From a checkpoint of a small class-conditioned image flow-matching model: norm rmsnorm, num experts 16.
Rows from expert 1 of block 3, named by matrix and row number. Rows with one number belong to one neuron. Each number is 500 + 50 x the weight over its row's rms, rounded and kept within 0 to 999. All counts start at 0. Numbers have three digits each. After the name is the row's rms in percent of the matrix's.
# gate: expert gate (model.blocks.3.mlp.gate, 16x64x256), inputs 104-155
# up: expert up (model.blocks.3.mlp.up, 16x64x256), inputs 104-155
# down: expert down (model.blocks.3.mlp.down, 16x256x64, transposed), outputs 104-155
gate.0 093:542500482446533576529477533503528478498527512566541531483415406531489505413520523513423411618510530484502522529462507492475497534424474420410495547464515502
up.0 081:524535532423491591541502479518568495363483518384457511490564553413491535539482503517512480582484507499536466491506471430488528505519545528549454498553438451
down.0 095:497497553516561405453510492526469489401485494525537487505501453508507490596492519535377431466508466482518493445446507509505522529504493491523498500454481534
gate.1 097:504493611476500477363589540508456515483503527570495517513620698513572473670530462461627412506484623498461535466461491551473439492473501455504436476500497468
up.1 087:487518392445509495534563450452509404348492493521482544428473461459501520457455566546467451523458447477494490496518505426466522597564483453518524506498477471
down.1 096:482513688506438539676561627503568511502502479579513514525590456480524532421488554483627503450541439573512477517466489644506441487565463475489514482501453519
gate.2 079:476506519438472472379574468491388495522527485510485501526458513488582542482502551434497427480489520567488513496563491623547519465442524418516458533489582523
up.2 087:501525385533454525641544503490466486514500523433462511518496489456383539442505444577456486480499398567487462523486486406495517493427505448490507514397508498
down.2 088:497513471639436526493461526494448475389508503557500459545482553495411453561504493406557506481609648502503489495532501437496519497502504439497540504462560502
gate.3 093:449462495448448450479525438522631522576522502550435566520626449499493519452515493518478542469484429539530489525539479501479438471494517536599470495465508511
up.3 087:519525579653564543504471474488430514560475503441485478500484490489561499537468532510466418521544472512496526543492509513488561530583478389427509495426491468
down.3 097:513489554457532397524552485504560456445475504530544547529462499482536563559523510476505550637608353486525479554496512520475490528523540463565472525580438510
gate.4 104:467482620509575413591436429485492434460498499475509506535455590526504487543447477439449546499484546531510527460526531527534476494484521461542407608488415511
up.4 100:496485477490419541465559549543522565453481552506509441369441475529461481575510438530494516513438507545519518457449498430487435511526423497499496398485523557
down.4 105:529538603509509548421568471443481524525503501622489492587463413482563508481542506514432503555511519458506480552481470460473465469496522488441480350510454522
gate.5 080:484536533479497365549437519533525563627463491547503501506470536488559479567453505552402507584556441566530530456535474618512589529489512471504426453601622546
up.5 113:511502553514531445486512485498422522512494512480544552501593485506539481536519535494514538526508470419488474492454498469479507469537497531484376506605546482
down.5 110:497477424391525395495439448512493517748496504410513561488502462494510529463469519594479513449532424605494501457482502500502469473438503438506535505460460514
gate.6 109:479484474496501505479469461474456581527461511497453468451483462509491501526523421563527464567429486497494465507461425504488434495496462469529481505461590510
up.6 118:485500433498510555459505495464422583539484535584462455483482513519461505540532521527483474504421473472478466473478410454527539466471465511519418435557563464
down.6 116:513499450484470492524458469458540461543532478458551511362453547516469495382461551463527569554529484523471536541471620579487584487488460538533450469502580509
gate.7 129:513450529516529499589487512523500527506487488492496489498547459504479466512375461519392517478398534554490490473461503497515556495467502479548418512416496555
up.7 114:482430546503533512578488511534457507499493488570519501528555463510485457537439522509431475463422468605533498471483516472511564532446616470539393507476471520
down.7 121:494520601519493514417511561512546554552520482648508493431546434470502512475538511515404554547555516365505514547466510432507439519487528583498423467522451488
gate.8 104:463540436545546414504521498523513453518536528418475461498515510483542426579448558483538510537487440500465637367514511535627484495524499438485575459542435554
up.8 097:460464533390471545496460550526481419410538499467495491488455506538537440506525515531451522575496550532496537524491491562602505441552501513488588449544460505
down.8 105:471502407611565521532501489511459473471513505493489541552490527500546571518516460532550495431473684522505589593466501522581484530534501447491494470480471532
gate.9 089:549475499514506496469466507471495538461547478640533447529537568448404521504550598466473557619513542507530462417482504528459497522462508491533506567493537552
up.9 094:444466495389450496540467440508459548555487520465470535549495527632580481474482469538528501397465511461529466491538558493470573534581530412458480469570515449
down.9 087:507482435695534565546448464489445434406498498548467493498540545441498477625500564524493548431522680483501488509499504521512555502526512529518512445471606481
gate.10 100:468455442542540496496554467533417424543541544527545457541480472529507501471424463531458513595457442469537474453520618461613429535554574519558453512441513567
up.10 103:497546482414445519482505555497529546457473484602446469441472469452495529609589574492523452463424517559486529534462482433466443499530407449441484467563536502
down.10 102:514532468449590504501519488527507572401466474496494496612495430517475516608520563526468462420517625466501526525498491448459419519521487500505523493418480498
gate.11 099:496516414496544540492424543455567485537522492553566430463511560475570428440436500524462592494493477548451586523571419507561483516504556352529426536485480505
up.11 088:517513444312526602488481583440575411479475507510513534538458523417499556554472505575538537541547620535468536564541438507506482488520513494538454567564503498
down.11 098:492483523557498662510427421498446486477510502456553540454499489497559519555490427491479426426504687469531517505449480614521529507541483390519469527483534507
gate.12 143:510556461531553477551487503444508462542510482442493534522511507484564543442456499585523527456670521548500494492490500517509444595439569485534557486491647455
up.12 117:517561496474511525528573527529481441472534475569473495498539496518477558481478501584514487385587584568519511516503503475536480569508619504583581516502636481
down.12 113:501481430465458515433484542505488599518492504530516514511530457532491533512531486359514475432446477516502503504495493520466619571442570538525583469509577501
gate.13 124:521609461485537478564553494501507458535450555488470557492450431467527519446422541453496452501446550471472475544467472514471506568451490503503425505480537473
up.13 106:478594450502479522531480513488476443509520501599489596491442387519475483485537542445555412441421543519486496521491495453500471480478495417515448562537577465
down.13 104:476416489467442465438619437530538569517527465563530469472437492516577515537495483521527482515530482545520529457524499498539457519502460448531463483517509518
gate.14 097:508581477524507402478521553502529420541527488468488525375481558440510476438372541565505501554482433484463599533520563502442548543562541451512488478545459479
up.14 093:496473506406473583496492434469450505580456525491529479515607478564533497511546453466483561533504611500528433509514455500549568540491518496471536529428512435
down.14 094:518461522585493498489514480496506544540493521462494491577401464484516531588562460536498473466564505510489490472568471531522548563493596511495505488490534485
gate.15 105:504503446554504430442410484470475466525507496384525520535517505514492427531518515577451460546463561460479526562500520459543529495447531468442452448475413469
up.15 108:492504532492585513452490541523470482461502473375473456503469512482556489507511495484479495544470494564510491518501530501537515495409494468473453441437397515
down.15 113:508500424559464467540441510533555547574493494303527498467457587514519441475494488433488534456562554482507500456516488513475447471440470486478494558449516492
gate.16 092:439513515499502491530494429450564514444451473563496533506533511542573492468497523524438384462502589510457511566517438461502486420497490457488485618464463488
up.16 098:535591479549509510534591468484511520472458462479556582457582470487527570435587450481564543435481525521480568520525479511453441462509446487509503446466466496
down.16 097:548611519494469475546575454473533481547491476471521466564482519527402456405554479484423591525483443487501544589479495503471501503497608532470499359590518512
gate.17 097:477536273507476527468529495472450541517482509448467614484545395468437474556552566558366491450514364519495453605409484516446436545522467530581517545559458447
up.17 101:530498566463561310482486515511524458435484519413482538579541535497600545516500560454572528503488503424524518508568528618503532447460494504478504505533539476
down.17 099:541495455474489501354533496505532467351509486472506574574417412465515421509493561519457495492603552501494530467406547459532523564398438407564431461524492512
gate.18 095:546431480455574437420461466473486470515440487640492465448482567465464468446495503468574534597485466550497502513514502468467558505549499447526467478495572506
up.18 091:448486633554557422387506451516467466459489518532481542473557473495533481451523437568528566502497559544481508409519496536523471482535569444504443457524604545
down.18 092:501514500375415427606471478445506555527521526555491501488412596490495489545492457434536573554560414528493467404564491563498491521412521494520443536498530502
gate.19 099:505514469498562473522455519456535507524492469523501572506396447479442491495488454390561482437439487516490503506485487475530505478423507420468416451533626484
up.19 129:501442493518511399514467504447536469514485497495541552504437451468455437548427457360545544422416436500488552550494540531563480566482545508419485484486624540
down.19 128:500511450501451493508528502475488541465513518468472581532466501468460457452496503530548501471556511496479494500498488521427492506530509455373496560528528471
gate.20 091:463505494477502509510533502579581534553503482505513541535459494483607474580501454505393448517457404528508595478433510543484358484571508428522432510376349565
up.20 094:495454440427474512453496502493461518537481540570491533445485421536483469603510410470459467519480514451492562542463514574456465489548443467557525456414464526
down.20 084:499512486561559556475508503481423546467513505486514477519478432467498504586513516478517481418453694504495501478529503501461523503513498515487509494495521516
gate.21 083:542476520391508516503573503491559494331462504508502486530477496462537483571463626456599508415501413436548446474507491506512442490454523579517501487642508485
up.21 092:507498439487466568482420469458458538489485495539518463435460530540559482536508535491582513614514465542485492612524510471532469458558506491528436472506462494
down.21 085:510506485477417461588521476490532415444494514567498470530367477530497451465532510474468512474523493458501492509510518450495420493436573503517533522441490488
gate.22 083:533459520468531448515432487478560479541529487537525528548494528446577544569471545469470468461536442474533508459596507523477474443484596512569504470594448513
up.22 106:505569477521499511462516432525220480520450515491508515577553463518577476323515461508569508438484456458473526479464514543513571521514507532499504524516534505
down.22 101:503507526518490565497480485493521478453483500539503442556515577487499505436520466409411588540497490586510486534521485416494509484523567518506412527502514482
gate.23 097:485651549502476459510519415448512514569503506409493583511474439435569550573540504496485521455526517507469483448413451531508558548425527461465478533457472504
up.23 089:439540384414466550469521489446553473492482441553488504499476514455411491574473587515515457539421614492516533379491497540512505550567557563453506475490489565
down.23 087:481585532640530590575553539525497424421481474636480452511542504566513479593516497578539489439518540523507516485520486513534501484474499549572448512565487491
gate.24 070:492524512457406456644479473490530506506468527423436482539508427439520524432446520478466438525512483566548502498506564611510464518462511395507501575563501531
up.24 112:516471469515514515659533515533487578499490477575518527532470522509409515554517572506478472539487523492533524528513496470499477513574527549525490525633449529
down.24 117:502485514421584496614559486541461503662490482501540509434541509505518524506499510566557503490372430513513538501519485515478458499533459509521537530485555495
gate.25 093:431438452495507435426514417467495460505468523415426445517455478519610513482506464548563487453505513459523420430525524480420583465527453479490447496448560487
up.25 102:470433376532439497505505443477453516558468532478438413472422509508470502553468550532491454509515568479546484507544560548474537485536462551477560585461563535
down.25 094:471468573416485553446535536541506519433480507532480459513581445481563460602479507518506523525564557470467479406488523456467467523505431473524477554615496508
gate.26 116:502531488500471469498472484527521528503548476502531467482475467503513532551472427544518460452444534587489517483503513441516431528481436500531440460477536479
up.26 131:529498523487452517526549527514522526496492496557529389406537460456466520518459442536530582467372540563484511453519536470519460561550413466501513454427506532
down.26 124:488484439525423525482478504509469549528472508568486498455464515473530566500527592467601502486525419496501488548545476538487622525492433565496476535556505527
gate.27 074:478565539680582401462480452477491492507483489500423548498576576517497489530460469480535634469490479478425543398562501397541510475511494396531463462525500514
up.27 129:507511515559435503549519476530488545483464492498479515516452415487569524513447621573571439493474496492514376538417515488466571539455492528442425558489606469
down.27 128:464504504422525456427503456517456438523540510513497490551539565481443568492511440508502443499500427506507637502435484435558567515544468431413501441533585523
gate.28 098:518518571517495450505579391529495481473496545602489472449524591425529549530492436573477521460484448556527485560465488492479574453487603603455501456439542448
up.28 089:501493502602466508452527425568492431515504471521477480478499482454519480478515508550468585484500463553470488537436455504536495475581575585429497404492578523
down.28 087:496511462477469445513507586480527460557498510370475493404474527537492470492499503450478544471490423580529475487478479499495449523484428546518497459446402477
gate.29 125:539514501512533419512506529534503500536480521476461527532457452488460600519505421394570516389430436544525462482541474507422519472431489465582433465512613451
up.29 107:511609501469477493509584524526504480512463508508487508526516478485552484476473558520467537462555539486519453546490500533491495559544532535481541595500391525
down.29 105:507425491481500459490501509476497474491535517555470541524540477531514385534541459527435472579461455516477495429477505433452446563500560461428552395453457464
gate.30 077:504515423597564397527456603457454554563519494494482467403485519513434493459561487551417516468583463575481482447459503433486457470532521565541516533451516511
up.30 116:489578446515431409489456572520424572519481497592501427559374593473478435567494508609444505454487459510519478507560519416517528459665492509452469493442434510
down.30 116:512500501434499516527486429495450550529508494611490497495465566516518501479527526558445343448427523476494467433525516444520533521484519557528551537533515474
gate.31 098:514498497509508424618520512462506494461488500411458516568511503499418504621498428506460480440517564504508546598500532553508478521604451423519570454542484510
up.31 088:555437462469520425565500504452487478652447488420484475557444390497419478568475475467485595490515478612519559547501491544504465474472495487465532516563535567
down.31 089:489479497437500405560526553541635514483493510547488472474508476494534464638460424547528564543423544555500542451508514495504507470501502446492498513459538501
gate.32 093:556486389533461486498550469527611496498495462418493559514433465456461564534441445412496480547509512517469538378495437467509648459447518574431472446516524529
up.32 085:530562417363558516573457441542531492561508516436455493492452450462520544548496469469495488587484489542429533437464476512480599478445547582465466476507533544
down.32 085:530510411509462554582472532532491514550487472538517486480494426532392449487476452542456384549483649528529554570478457554492461522447460532527511440562501488
gate.33 079:444550484511396472456359549484461475510492517446409524511379572473442522513498432556579572484505524484514483434433512542494420500363531443538498478492509494
up.33 101:493531408587516523494441509484425508530471495408509507541494572491319487415516244485669500545504524443501477537477490601532466477366472415477498448550469476
down.33 090:502518606435475432467560538520393513651508506428507462475557486506408469407494482512530464487391495529513506594516493500473621489469483497473457500453568486
gate.34 086:522556565405451434525537433507506437413489492594484469557393527477439461441429514490453498544501468521501453508527511574457439554571485569493503546616546531
up.34 091:496491549502399574619405464491461505492479520431559507515597472502540498459564592449576591397507470522468518500517402460477437454523440481537475504543564490
down.34 076:500518569335505471458479459527464494363489501553510485465485499511503479478491496543498517494557302507519498393518485420496540519454452510523533481532556490
gate.35 119:504497361476511565536497534501525505521524490482502546569546406496521491461459508590415503527488484466479519517486511474527582437510481474529455450470553496
up.35 103:485543376441465538452538520525495550540516486533568507610486468515522451502530521625593515440594446459477460565550465475482478514503480557505605411573585479
down.35 117:500466602509485526513549514491553524521523478469494485427454451483496506457462497539582480612486488544496507520486533510520619538493494467453489461533439491
gate.36 113:483558534459510489418488507487542467532500493487535503508566542534495527416485477506458527491427536480460494505432488428525582519448574478538375490563455499
up.36 117:474445528568520566531506503496415514425501531603479461447358543461417439524515399473444446523584487450525522489533515538465557509516405443511578494483545479
down.36 122:503597456526531449461449537541514445535491499589520434475416464457502442505498464563532471542435514498544533438526466427517572500538442503522542464459582499
gate.37 084:506489514605526492435519506499582548475502567709494471371521552463503547511473514442518439461487543533464541437486492511440519524549501437501530566457419510
up.37 092:499480469576504466491395513489355387520448432437533521524513463515422478481521408397641399508500463529503506603564513562477490464524494447516508492521519508
down.37 073:493480416489490483594455496516593512539494506613501508482462521519461556478489453475559480497452465434477504447486520543525487511530535559531586485424495522
gate.38 095:552519483460473474558520492495531504481481485531495469477419483508434497458507482589425471481508506494488475476523510477467453497427511486469431489498611507
up.38 095:478484520507467455457464494538525511397484512482486527606556506561545504528456456469541556447432464403514550516466569559497491513481579551481586443509448519
down.38 095:477456526511546497418596500503525486390497497500522511544458468484474522492489494479514492440500484399490480526531520458499588495553503507528488456423572519
gate.39 088:404407451452501493554520536507525490477532475531527515496522509569486500555523398516437452525435520529468524435514442451525507442501503456621501485468494523
up.39 092:541587449461530387535446453541488453531474540470448423512464489436507502454450602377495548488516568508558465546522591510484530592486526471435501483537551514
down.39 092:549567519480457568477417522469538492541484533598476451487512450505524497518474431604497478507470255456465480446489552416482504458493486582533500503375486484
gate.40 119:545487448510560455481459539448482469495478474504676472560444488488517505423490492485524510505423460464442453542491562563535488564449609526425430558577592482
up.40 088:500478494476528471453438503596496554543557528468472416550622532496536463429487471495528518489440506487566455433517606476561554540488578554505410447514468495
down.40 094:472549461525537557486506554459485488582530516465349488487461509487515472507556481464511501490525521538479531502494438478456541522535571518432473459618492516
gate.41 104:516591437610517505528526505465423440470525522478454601465517471544540588493459514572523507562481480491546547413516467535452534576500612425603526519505611497
up.41 088:469485571426493534547500455482539533596472465463506471531539577468494450583523502397570473466605462543485522499468480455531459521519490496431545421469436415
down.41 093:491482470477586597494503514487469555468480492494490560537559438529487590513566470459464591401517451470504503493512508570547602553495596583573419449524435484
gate.42 083:523579529600565435504507502472467463545428531485493531479482515444472579486525507483507269428535485651531521473552513506433461556527497367608436526549503477
up.42 126:486443507505415387527536555561504584491500511393463535516396404552512545556419384578550524441483493469532446576476490498495535556458433448532462487413478484
down.42 126:495554480441519482445512475616504441538485487384544555585470469527452621422602498418479431561481482564507541511505554490520458549508446631553533560450479492
gate.43 094:565435439531549489542540448460529470502545513486488522529555615534478499543498475452492428463499307503569560485495531457514529437539575534461490475534520483
up.43 098:523459484549500396559561452520463547538490500375526524556446440578513491537443502595491467492491520508497530550392509519506491523530555510488571469461550493
down.43 092:499488501446406395473536585528525517540489501486494452449538507501453515525444468536482603661493322456500529517502480510513444481517452472499515507501550470
gate.44 116:528560565518508440551457534500506558507500487471452541570461527468473538479546550460549477486427415537475502577476483546475503522425557467469416490574533475
up.44 124:556609522512566573485495512514455564513485515567449448464492505462484477433538521507555430556447452481540465534503547484505469540454468573423449526582517457
down.44 116:462444551577483527499504579522513386502497491557530430502432508456567462478476425474621460551564577498504504402478512523505531472546496476496393518658504505
gate.45 085:516534415494607464411520476536443486441522543513559471585555477503504470438550445490601495401491454528456497423511485523512508495444525543499436503393573507
up.45 083:483506502542545495425545543471432425573536497428497475474539451495469499542564552430506478496506515560498520460504498405548531501430523550457496606480562506
down.45 083:483483492455562422426500529504423505508503493468515484545481512468493526508504541549453597522482455427508519426479464494507448461415471537487409506558498495
gate.46 091:510562487519554507474407526494509477453534494449468527514577452511538523454525383493483501540508438404514469425464512525469466526480489424496404525467444450
up.46 090:489581466665468509477353494475477496653471501473489499563485460524491524396527405567465529547510506539490514497465533629516500477510489484521423517508450518
down.46 091:505502549491481491598520490489513515520486491468481490490435513433496518423517446481551513416583406519485487492484520534455656467428516505477504511469599470
gate.47 139:497537482512555576498498441561427575448547501539376467513446516483543485585527526578456380514545481455545499518529566490427497580488452495524529507478535464
up.47 080:497506572533512527519538532431510420544490475509589502470585531498500509510531468421444401448674514509433519450477457487554532494502460470425568458431535504
down.47 098:492503503438467502472478481558464442455469476508589402497482507473504435426445534532496405499550411533547518539499442508531470522479432492457519461484463505
gate.48 113:474505554463430429474405455506545514497519486609451543504479420525455545457470474495444520317455480478531521560447500481487566524491579406571532468533475506
up.48 101:475452489430359497539390522460507524421483508470491551479482440505451588425505518521436507489500506561508554590615474570495408466590556506512587550613501485
down.48 098:500512480615497559585520518475505510612513503482470516462368529500482495431508455448512489427513656482493498483500497593500503510515505512497389490390475514
gate.49 103:548432506477504612481526583514489491505495543631499508411543426465407546470412499518372545399479434554520491397546532537523536529498479547528463483613460504
up.49 107:532480484475606503528602468482465500401519517599528462430496602468473550448437492499513494403430556525525518422558518406543448523498512460478453531471546485
down.49 103:501476507487440406508600493491471498541505501364494503497506465523423498456473463440452511442503597541506494592478495501507487483448510476487528500557506493
gate.50 157:499439496524537506510433453477544545523492474548539537492528443505551576511505467411519517404595437440510481558450504506453515492493492535508536452500511486
up.50 097:522496525511554531541477471474510514491490496505489520524530522489499605465478476425537527396645469525481475532424465521501569492453515410548527442532582409
down.50 091:513553432548420497466416450492410458527511498470486479418538499483437495481497542613516425478487524498496519496464500488511412450419514478505567598466496514
gate.51 088:559488485481628537505552487469448549509429471465511543560533574531436480465480483522610534541513436522538442486523540493473466518479475559455429502397449463
up.51 080:608482512307446443442602544511635488376494461542525487491557606511536535580427540576444543482488508434503390433469526511590510504533568560509560481566555491
down.51 094:529480529570589463469474520488493518412490521575469481513478409484583480519470556587513471440551600556468450532495545461491471505536548492483541505389420490
gate.52 101:508443470559463467518523530495478512485432495472523534505490502551425538489393459470593437478499434454451446471532540456508590535522428527517507513491558532
up.52 086:510587482413540499430460498495485519592571523515475513442493536497530471484625476541533581499525538493513533530405484455496482517418539483510508452484449449
down.52 091:494591548426615566449563500467483495359529515475447527518534416517536524587559540477556425557535412531493498485548503488482501483552493442479476494602548496
gate.53 088:508579510502514572570576548545600566546566529498465452568514461496467483463540524435481424444495443522549461541544527567572494560431418503531503559540472507
up.53 098:543448506450387505450564495509492388469523527423572565512519510518551503507458503524544520530517533500462495481463517441486545492544599457497536502414485489
down.53 097:500438456478595581469415594496579397473512504620544447475477454459602480617408551460536414553504552543494490481480532467488551464523384470462433560537556505
gate.54 085:491540565403401554535529473431467501487483514512546445524377528468517516445429556422543566434514476433495504564518490462501476556475509494471493525527532534
up.54 093:510475413556509445477496513483548548463497476431543515493546514602545498520505591642399497432520448519528538503493547496520490479513532507479523496535584455
down.54 079:510481383572551562533549499504449509516510497489537537540503467511517497536493574503470514460492762497504499445527513574494478485545545494532431531575441526
gate.55 099:495474568500491399559482474468571594492563465532515541495413546449603490515461611546456485474545379488498522473513515518477513446528511572458512487545538470
up.55 096:496449587634464496501446525512529502595478508562515499568491463496484483398529551489426488517526527507475582520510444514516528412460528560466457479539563520
down.55 095:483488448487435471454587535511530498473492504368506536423539547573499532393500528461569537485596390460512514444493487530497536521522427513538553489483454515
gate.56 093:500467508528477472487524636517684543485502502385506432544514580478491501477490519484578531527469467558491533520407529492510467505447456418539491528560487478
up.56 082:465556494514491501477492479463428558582474498569481543530485425547537456521518473457435464527496395409523472498535560519454563489413466568474489488568539485
down.56 082:509495481368505481392525535480608519538501496476491501445434380514550521497468552452466463595509456453501483616473507504482482509397475566488522456365542521
gate.57 115:415514514489532565525519500487497562471570411595527618492492484564492506490660572561469354475439488535457509496512423445451489404474544463546505593483488495
up.57 096:515498432477477483418484490493502491476488537509488455466538460476443517473462496468489506455492516379540509436551535544531487528523426545482592470406530500
down.57 113:438542435508488537547479490539525527475567431431544457473526548454435526521670472552500551403459577473542537477527430454460512542507485554456547549476544521
gate.58 086:538510439478567541498542482515531515468507485475477549457539515517509501439486475458498509484529448464494504676519471537508500520590472541522533568474502494
up.58 092:456447480462598582524485469466520482556519500571486564382572496482471528468517520428530524503532555523466530667490523360484549465498463501506523491415558513
down.58 089:503489516402443521506515571507550481558493492446485462520490567514488533483470424436400585543430480429506542451469473447502507449591479512466504477598392523
gate.59 119:478432451528567481454429412508447521488506483517508407522431568520490499491507563502483486483453480514532433522486575480467502586437585521494417512564576501
up.59 112:487593505508451493540572521492601517517477482544501583462506515488450545547522484527490485438624512542466607438506420445510518461497385451489508453503457499
down.59 115:475420574392444453472628566466393537495540496507451510495566479488447529504490557497477474439462486484443483519460573464460484488488433499473601541403413517
gate.60 089:508531537528446642483529500500517515427537499487470432438377548510488491541555504531573479582519497481535488468597552430483407558533434536457508465505481537
up.60 099:568491444458533428516511503508518468502480521344482506542562513474494500460475444521425505594559468413513504503509509611496545526545501574481510443482497499
down.60 102:545434531448522553486508473484500545467485510583497504452494486512527516533432514539472543557529504484523469514512520467527529571518459529472457425475430504
gate.61 083:502416528562429516515511519465502477476524486514525420464488547481574408520540522501496505524495403484492433498348481480548468417477543580431537476323470488
up.61 097:488438475527564464536473518537519473500516498458509517523428555440639440545622445454545509466465353528512485599391548574464408456501499482521455483451532460
down.61 089:509495465528482488530489496475488465549477504475487544586462537592470556421620489501563531489468564540516427419568482507474522573513520476496483495453510481
gate.62 087:494566529495381522567420484507423531548520476508507525492498498561543551504468556544494373449492448480545488414424469443545465542474531527505496551451472459
up.62 090:505550501458444498500496520493523518572472479482478523491395525449462523411516491422478527518516445509568491443543531500520486466426477491500503500518486509
down.62 082:499539479486500493482482504506515522509516510369501506477555570492535545437512513470497421462523439598468523480505489514504501526507450570523525534536521495
gate.63 077:494463443551561441470520397548508520542543471508538554500526479516492490564543510416397553431520530478499593467516507455485549478563492489536462481513500485
up.63 098:498483504435465461554593539464412473429474514399527528526419517517460490392477637605585531432559537477492471574447492542492501508563570497511564481507429488
down.63 104:502493625398556521458565549464529509491524512499497501555578417477558504521538515571479568478427405500486502536498525448478525555598526542449462461548492500